{"arch": "unet", "model": "image denoising model", "dataset": "small renderings of single solids in any pose", "train_examples": 197500, "image_size": 32, "crop_scale_min": 0.8, "horizontal_flip": false, "translate": 0.06, "rotation_deg": 5, "task": "denoising", "loss": "mse", "noise_std": 0.2, "norm": "batchnorm", "activation": "relu", "widths": [64, 64, 128, 256], "blocks_per_level": 2, "block": "basic", "attention": false, "upsampling": "nearest_conv", "init": "trunc_normal_002", "residual_init": "none", "optimizer": "muon", "muon_scale": "original", "lr": 0.036, "momentum": 0.9, "nesterov": false, "orthogonalizer": "newton_schulz_5", "adamw_lr_other_params": 0.0029, "grad_clip": 1.0, "steps": 10200, "batch_size": 256, "epochs": 13.2, "lr_schedule": "cosine", "final_lr_fraction": 0.05, "warmup_steps": 1020, "weight_decay": 0.01, "adamw_weight_decay_other_params": 0}
Rows from block 9 of a small image denoising model, named by matrix and row number. Rows with one number belong to one channel. Each number is 500 + 25 x the weight over its row's rms, rounded and kept within 0 to 999. All counts start at 0. Numbers have three digits each. After the name is the row's rms in percent of the matrix's.
After each channel's rows are labels from the 100 images, of 14848, where the channel reaches its highest value: "strongest on" is what is common among them. Only what is clearly more common there than usual is listed. The data: small renderings of single solids in any pose.
# convs0: first 3x3 conv (model.decb.0.1.convs.0.weight, 128x128x3x3, each kernel summed), inputs 0-127
# convs1: second 3x3 conv (model.decb.0.1.convs.1.weight, 128x128x3x3, transposed, each kernel summed), outputs 0-127

convs0.28 124:485513497478530514494511463457502495485477461480468506462511487509441494492523488469510490522498521437493491488515499517497498501496535485485465497472490535494483519487517510497477517471518508507546523513542516523486493509552512487494543491543505513484470483483502522504467519492482524457503491511478505502561524559557485484505511478528486481521506503487504528525497607476490533478520
convs1.28 133:473522518483478479525476516475476490447499450468502469484485512501526506467495525541514493513497504478541490490462493497475533461508492529503491496489531501560477490519513500478492532523481553475530517503476522555437499516513512473539512475475489441504509501504463450507481530487506484507520473524486485511479527534485519489502496458451493533528515465524480467505545499489466526503515
strongest on: dotted; red

convs0.76 088:481503508469494436501508476497518520534513467501523507529508485518544498500455460477473509506519476453471441531483504494500476518469501509502551459534498450519506496536529515428499488508503477513496500481472512469522484509492532462502447416486506546481512488510516501481485504526478474511532507521482545512478506522510469481490479471488499502517502517525515499483476456484480495505509
convs1.76 086:456510489536528495515504465502521489504520495456481501469543535465477500452497483488479527476470470488510486493515478494558495486543502487499476471477507501505534494486477520490512496511513518492502504467555481504489468523508539516527512503502523523526507533528471492543494475441490493506536483460513494456553533523504481494481495470495506508480480527546513537535456522479552549522526
strongest on: torus

convs0.98 101:491503495511518478481467504463493499512460472485486503530515501479454511516474491458511481602474473487518490484482498529439485510473450502529483532483518501507484481512531487512568488512479493521536514505507504486528513509524575482508481456469450454482513522509503520495507515502476504495506499495517506532533475489492504517500467545494519502519507500514444532492494520522500489475534
convs1.98 108:536510492480496488544529501538484489504517516450487469466508472484503493475506464525476505466496482520536517527486481520525547515532523488489500491489464501504556506463569514534498506515505494489476494533514454532456535455523515549456538475477470512525497513471496506488534508503533500480484490506495485488461487512513508473493495480493547484499500476483471492555542476474473471493462
strongest on: cog; jack

convs0.12 101:469513496507509504510542468454503505505482476516520502511479495505567492504584490472462488434495493456501481488487510491494477494438506498536475481479496492471499443505527491465520499502497517493510510487494498488489492510536525505491481500463464507462508510510488441436510508523495480496508505521454506506501472509489494534496505480473504503589511491494500500513492444478511469492506
convs1.12 102:448514479485510503481529505526457494507500498460484504477516524488471476480471474477490523491490509505559534528511502474495501472564485540492493505491493490500516461462459472507488481509504486526478487516508521481479493506479468493499516482518486536517466490526490525509468504484501516538478439530541504476501459486498497466497456548567457509444462520530472517503488465488485518512465
strongest on: torus

convs0.21 131:464505504515502481495483460511491503521479504507521497524481496509403484505504498456483496542543494462488501496502509472493493491462509500545512496481515453493513506545495506468528461501495519520512505499514493512554505507464537492537385474474460501505501518506466555483502510498503460508476509512499469532513489519494491511502493504512503507529500517493433504506500528513496490534507
convs1.21 146:512504517479517516478500484504481566515512525479495551515511509489526492517511488531496510475487482491512480520480513522477540519518516501456494516489478481473518525463510508549504500529504508448485482432479466456436483486499509531465507496513550508479531513495506449469500523465486541507515523498529530479488499464494529488490503523511490484477495533510563550505494461540495457490506
strongest on: cog

convs0.82 091:480514503457520497513511486512503475499496488459477507494496498535437467514502481484495470577482570498539510480483520489432474498497518508529500499513498495482498465467511515478506499513474526495482517481492512500517507519562533506494478449459448444510506464484487504465506514485520537490538512490504504480542505505500505510482472478482518513550500493464500488503498499521476556457511
convs1.82 094:501495469515493517554496541517527503462508459502507524487485484489503508475548507461459545519462498509470476508487519504506493494465481482471518537475512480514499537523513490497505508500509507554519495530487485551480499502452456504510492553498475451498453514492501512498472491535475503524508491545511489504469496525511496476545522500488472536471503530470441476509553539454484497519518
strongest on: jack

convs0.105 100:437507506533503486495463433464494480509502477540487487532489505479516498504523504432531456490539525489517523491499515489501495503428496497558476480480492471471509483459540515538517494510469506503516501543495520508515473509466477482517468556470483524498498523531509486457479516518484474513485518515538516524510523501506497497514453469472508503519498478508494502495481506572517492505502
convs1.105 113:513539482469463458490500522507467487500516533475539492468532498484521517528488517511516495549456571497469453524482487461504522504509524488460464498485514454526507497457498511506477471491485528508480483507521535474480523503497528482455470508512505469492485441524541508482500502472502511512546488517486500498490513453502493487473509548526507460484505517523482516471522474487501482496428
strongest on: spring

convs0.29 084:520499495543506465487511435455500521509455498474506515516495470503509515512473512564488516545525492463486507477469495490474508501491570482516494470453522456523493431507510503487485467488507501495436509519504493496451501510527549511484512486511469449505490523488500493456526508496524489501475492497497489478507463530495526517490479517474503484462511503509567522466484475523502497495510
convs1.29 121:477526497480482522494520545462500501485510499455487485457516517490518446477523511425504497514474535469509501516530505498487493481525460480498530500462482542491466519520471513467510521471461476444533477496480510458512488523491461471520506472553490508505520477487512495497535492443520528501508512489466501551463542518477508477488489500508492492533501468464519506536483516457502478516502
strongest on: jack

convs0.22 135:457505513518523509489486544566456497517490500519523481494490476499491493467488485490496484548480465495514504499490505485490498455497468492495499484508495570489521522486505509497490495500492504517496509496435501519481505505486510504487466493473488510483515518503511523406494510477514518456520503424479455504508494528474537505499526489601501498531505532497488487501497541532498496515490
convs1.22 131:490513477456524487497456512505519548547511485495536504531525484501511518508512509517487499533489504524496523522474515472559506462525543501506522501531520500527446512516517515504444490499533522519495486501473496506498492526503465507482487512482504457521513481486524546527496467475545517514433495490528494517477500510482487546544485487520532545504517498484546516494489421468521491479526
strongest on: cog

convs0.8 083:462492507487473458477488489535518538482525505562501471514516504489518519451529497461453500517505481493512498509490497530454500526504517501506475510499516517505496525527508516533524513517517498520529496487505492495501553494472478504560495477529493472504509506494452484498479490503465500468469502463496489429490504479443499530493519528616497492516505507519502483468524501501479475503504
convs1.8 090:520485502505508504536514527534427510519541523456510503529489490533510470533494500518478509505478513527520509496457498539548521489447510524515485507515550430490535517542503504514436498482474494523491528504516513525478500514517495527469507518540517502499535490497460531478540510487532491491485489499544498545520530486510494540500469494518511500513507496478484508454484522545519536526501
strongest on: spring

convs0.11 094:488503502499540505496513498452472465498470492452525471511510461500440489508506502569444455452505483568543479513492503490483483527469530498530493510524503446511478442491476477496513502506529487493507506510522510488512530501576547500500475499507449522486504490504514454429491506481506522477503509503497491462494461492482502506507501512504505504484500487499476482500501464495499486499501
convs1.11 100:478511517471449485485497551499469495555513494471455498503566491436521486496475483412507532535447531469491515520498531516496531472545468494473506464526497486505490519530510489496502527502518531505468508542510471503507503479471503471516566477510477493514499513500505509450500497486495469502504531460465482487504487490502480537513503515514486529476496505499523499504520502495501503501544
strongest on: metallic; sphere

convs0.26 087:471492494481529517536505474492477498504480453494516502497493501524548506492497507411486489493438477502495466518486499481541477496501453499508492497498501503491509453476471489517495496493477511510537489476549510510529499489477533486483478530464466487510491483494517535481454486518494487523543502483452518489541422471515499495502475516478516496536519419525494468520498530485517514498496
convs1.26 090:505439500506468460486480476460545514499504498521483499501500515445516557499496492504546490494548467506532474510479518532493468501452524508502547514483507499521522507503473491501522468476502490526543493506474489478486493490520487518475539473466522502448510494474462495508476517540514478519461483513490543520502528478497477498511523457504569490470505507485540519537479463551500512493494
strongest on: bumpy ball; spring

convs0.2 090:513509508538527493505512542489481527495452491534471505502479469474445498511497514509513526542478511493491473492509510474469505489479491497511478489469503496490479422489505511471478492509484511505458513471440500482503522514462502489534491469534481435518503501501469548476494512489488509504497507464492526510472489484476528518501484543468510509558469477506478527421458528511510485488539
convs1.2 102:457512508513497502543515473548529470542555475502534512516500532445491535499523503506485484427502495460501465508520472566474473480476541504527504492544478540519487484483510499502509492516512525517569507508507512557503492472516513458502487500484488492472486491547465465496495536497512490490503515528527496525526522530516489488510516497500498523474474479550508478508464501523497501505487
strongest on: cog

convs0.27 122:504511480506498480501456511468494575496475496480502477496458490467558496496470516473497461580537499445513466473506507492532512499495501491556495490525505493502502482517508508518541491511478504493505527501475505499529493512463515486488489484482483491470496505511494554488487523501525489525481475514468539457507497505488505546502575490510501480527499505481474551474487557470484515539489
convs1.27 117:527479496534469497471505489477469464484496494453478483467491537502505412479519491478504510451508529493518542519519478489494506518533492516471496465493506532503488545501479471502504477504527504470473525513520561498478513513527500452531527507477476517476472519488500459499483474480496496517540496474527491517528504513506517530499493461485446485511502467523517535441532528513486506545534
strongest on: cog

convs0.85 101:465492486513481507524485521526489509529441507494531534500490551480476450507470505509495489493504478486522553568530488495456492497481474462514512527511496548495503467436523512526506488464466493499491501493532539488445513503472497528484528529514479517469477518507487497484487499494507475511527478527519464517524497475440494507505511487477482472504484492542511545524524499457487541527528
convs1.85 088:512482490504543542520504451473483461514508483531504485523523514523532536487491490514470519493559514463507511491516513527508479459525511510462490502489509526510532506499472492525504480447481497501511483505482497529497505498513501498488496514495483508528521462518545505509476487513526550510477549550467460441499506476532471488518462518525490480531524518545517479482473465432462486487543
strongest on: plain; red

convs0.81 085:508504502542509495521498484450481530514454461486522512526502440488446507508536519539451467520507478465503483508476505459477509487501494502524483468504512490503502390446542532498513533495520536503453499508483466517459506497519547491493497454522489478493500489502519516479543508490479534483508494525496480493459506483504498503528491514493503493534505460501488526498473486490505515498505
convs1.81 104:502504528489492490483480502496503480534526489487479537465548491471525525493477504480467537511489460477505527520492492535467473534509502526496525498487468543489494524487464501465538480508509509459531517489473567514463508498534483482498519510494508528468474513522469481501501487476514492510484492428483468521494528455507509534509494512450520513488480561447527529529487519526458457512493
strongest on: metallic

convs0.41 126:499501507530519466490507519493489503505507478503510513506535496483435506511437489482493472506496488494512522481495501484467494473491505499534481498516495511507488469511496505516504529500489503509514503468496480485497515502501477473528459472461490491501498516514502534432501500495490499484489506494499518517382501491519496520489501503509499502528513504540478499482459356491512494503486
convs1.41 136:499505482516491476468505468521520494553516504512536482493469518458516498502510529537536517497529509529548460476542505465472532515489484508482486501489497484527462502491493479501474514539482468459472516446493463448483475519508488518491499479531494461506496521499457545486496481474488501526508513532521492449547509489446516469515491479485513488489501508512502512435475501525525510565521
strongest on: metallic; sphere

convs0.120 120:427508505478474513491495479476495510500505475527515502518538490505518508495552525471502498476445472447487478483506514516506486506474497505533479498534498495472505474467475482497527512505481534501557511482463497516473502508549511472515428561471484442492496492506496521480491513520489475495477504505483498521445450488502522495523488478493507504490499468456533474531476551487480514523533
convs1.120 129:546504504540483482502463479561489505515465515499523502472496499495496500474450444478552547550519494533489466522471537470492511485504513533533488534495469532518499504465478518498512468466488475508512493499518517451492501527437500500521520519553489483472489523470531489529525469503501483476521508443502511519516488522505492488503528513540502512520513497525455502490482481523502481453474
strongest on: bumpy ball

convs0.18 100:496501504494516508489517485513490511519517476515517494500473504498474500507477493542449459484457494435513494499506503510474497483466514498476451501532503521431493507489515534506537490505501505528479500466504502496518495498512482489491428524486522556512495474504486530489500508514492499470493503511506525505459432482500491496504495572494501504513502525526531483582489439435483508498503
convs1.18 137:504484497513534499502497505489498464511505471495487511506476491485532497524480489554506493518471468544531470475515516457526502519500467542509507549463451492549527525521508466497494516471531496484539510504515503494504501506490534457505523494503450451446505511481478486494493474485509497532483480510547480496516500479477526466550579521492523504540492480556521488466490530527519500477507
strongest on: plain; metallic; sphere

convs0.0 093:435501505521435487526509498445377478473497501516489499526489468526489501425497506483481500477529496529462487488479492485511504486510501509470510522532493504494510496515486485510508522514490500504498498502528532482504501496542536481510507508469464520491517494522517495520502497523497518485478505511514491490504512508510483480383481481488502509519500495529500507508511470504471494498475
convs1.0 107:514503489477521523492469542509587499496518517460512494493499526492545503550530506475526511493496509471551525508523541505489463493526523489489479516491521518497497507445537505550472487522507470494488482499514511515517503517508475498486524498468502509499447548527464470509472501532511482488534481481490481489522511495480491471596510479498508488504476517460496446476498502492535495472500
strongest on: dotted

convs0.63 125:497499493492514477482514504468492513494490477508516490516456511499368494514520488504514522481506481567512532509486498482503505504473510492536503490534496493511490392490487496523498488496476491513538504492490505490480502505492499510510526442499484489502492531500514508453521499507498520510511499472471502504503498487514501518503505393490494498533516475488481476518495471521517489508513
convs1.63 140:491496467488510465541530481511512504496508509471470509464520507468572441421450526512496527458505510447507501497512502502481525482500458503483524494475531492493490521486513498468492461555520485511496503504501481472479508487492449518466490525479526508475485508489493464526506485510530491510478485480503488475463547531514543436503480526481514489515528490503490504442481504524519495503501
strongest on: metallic; sphere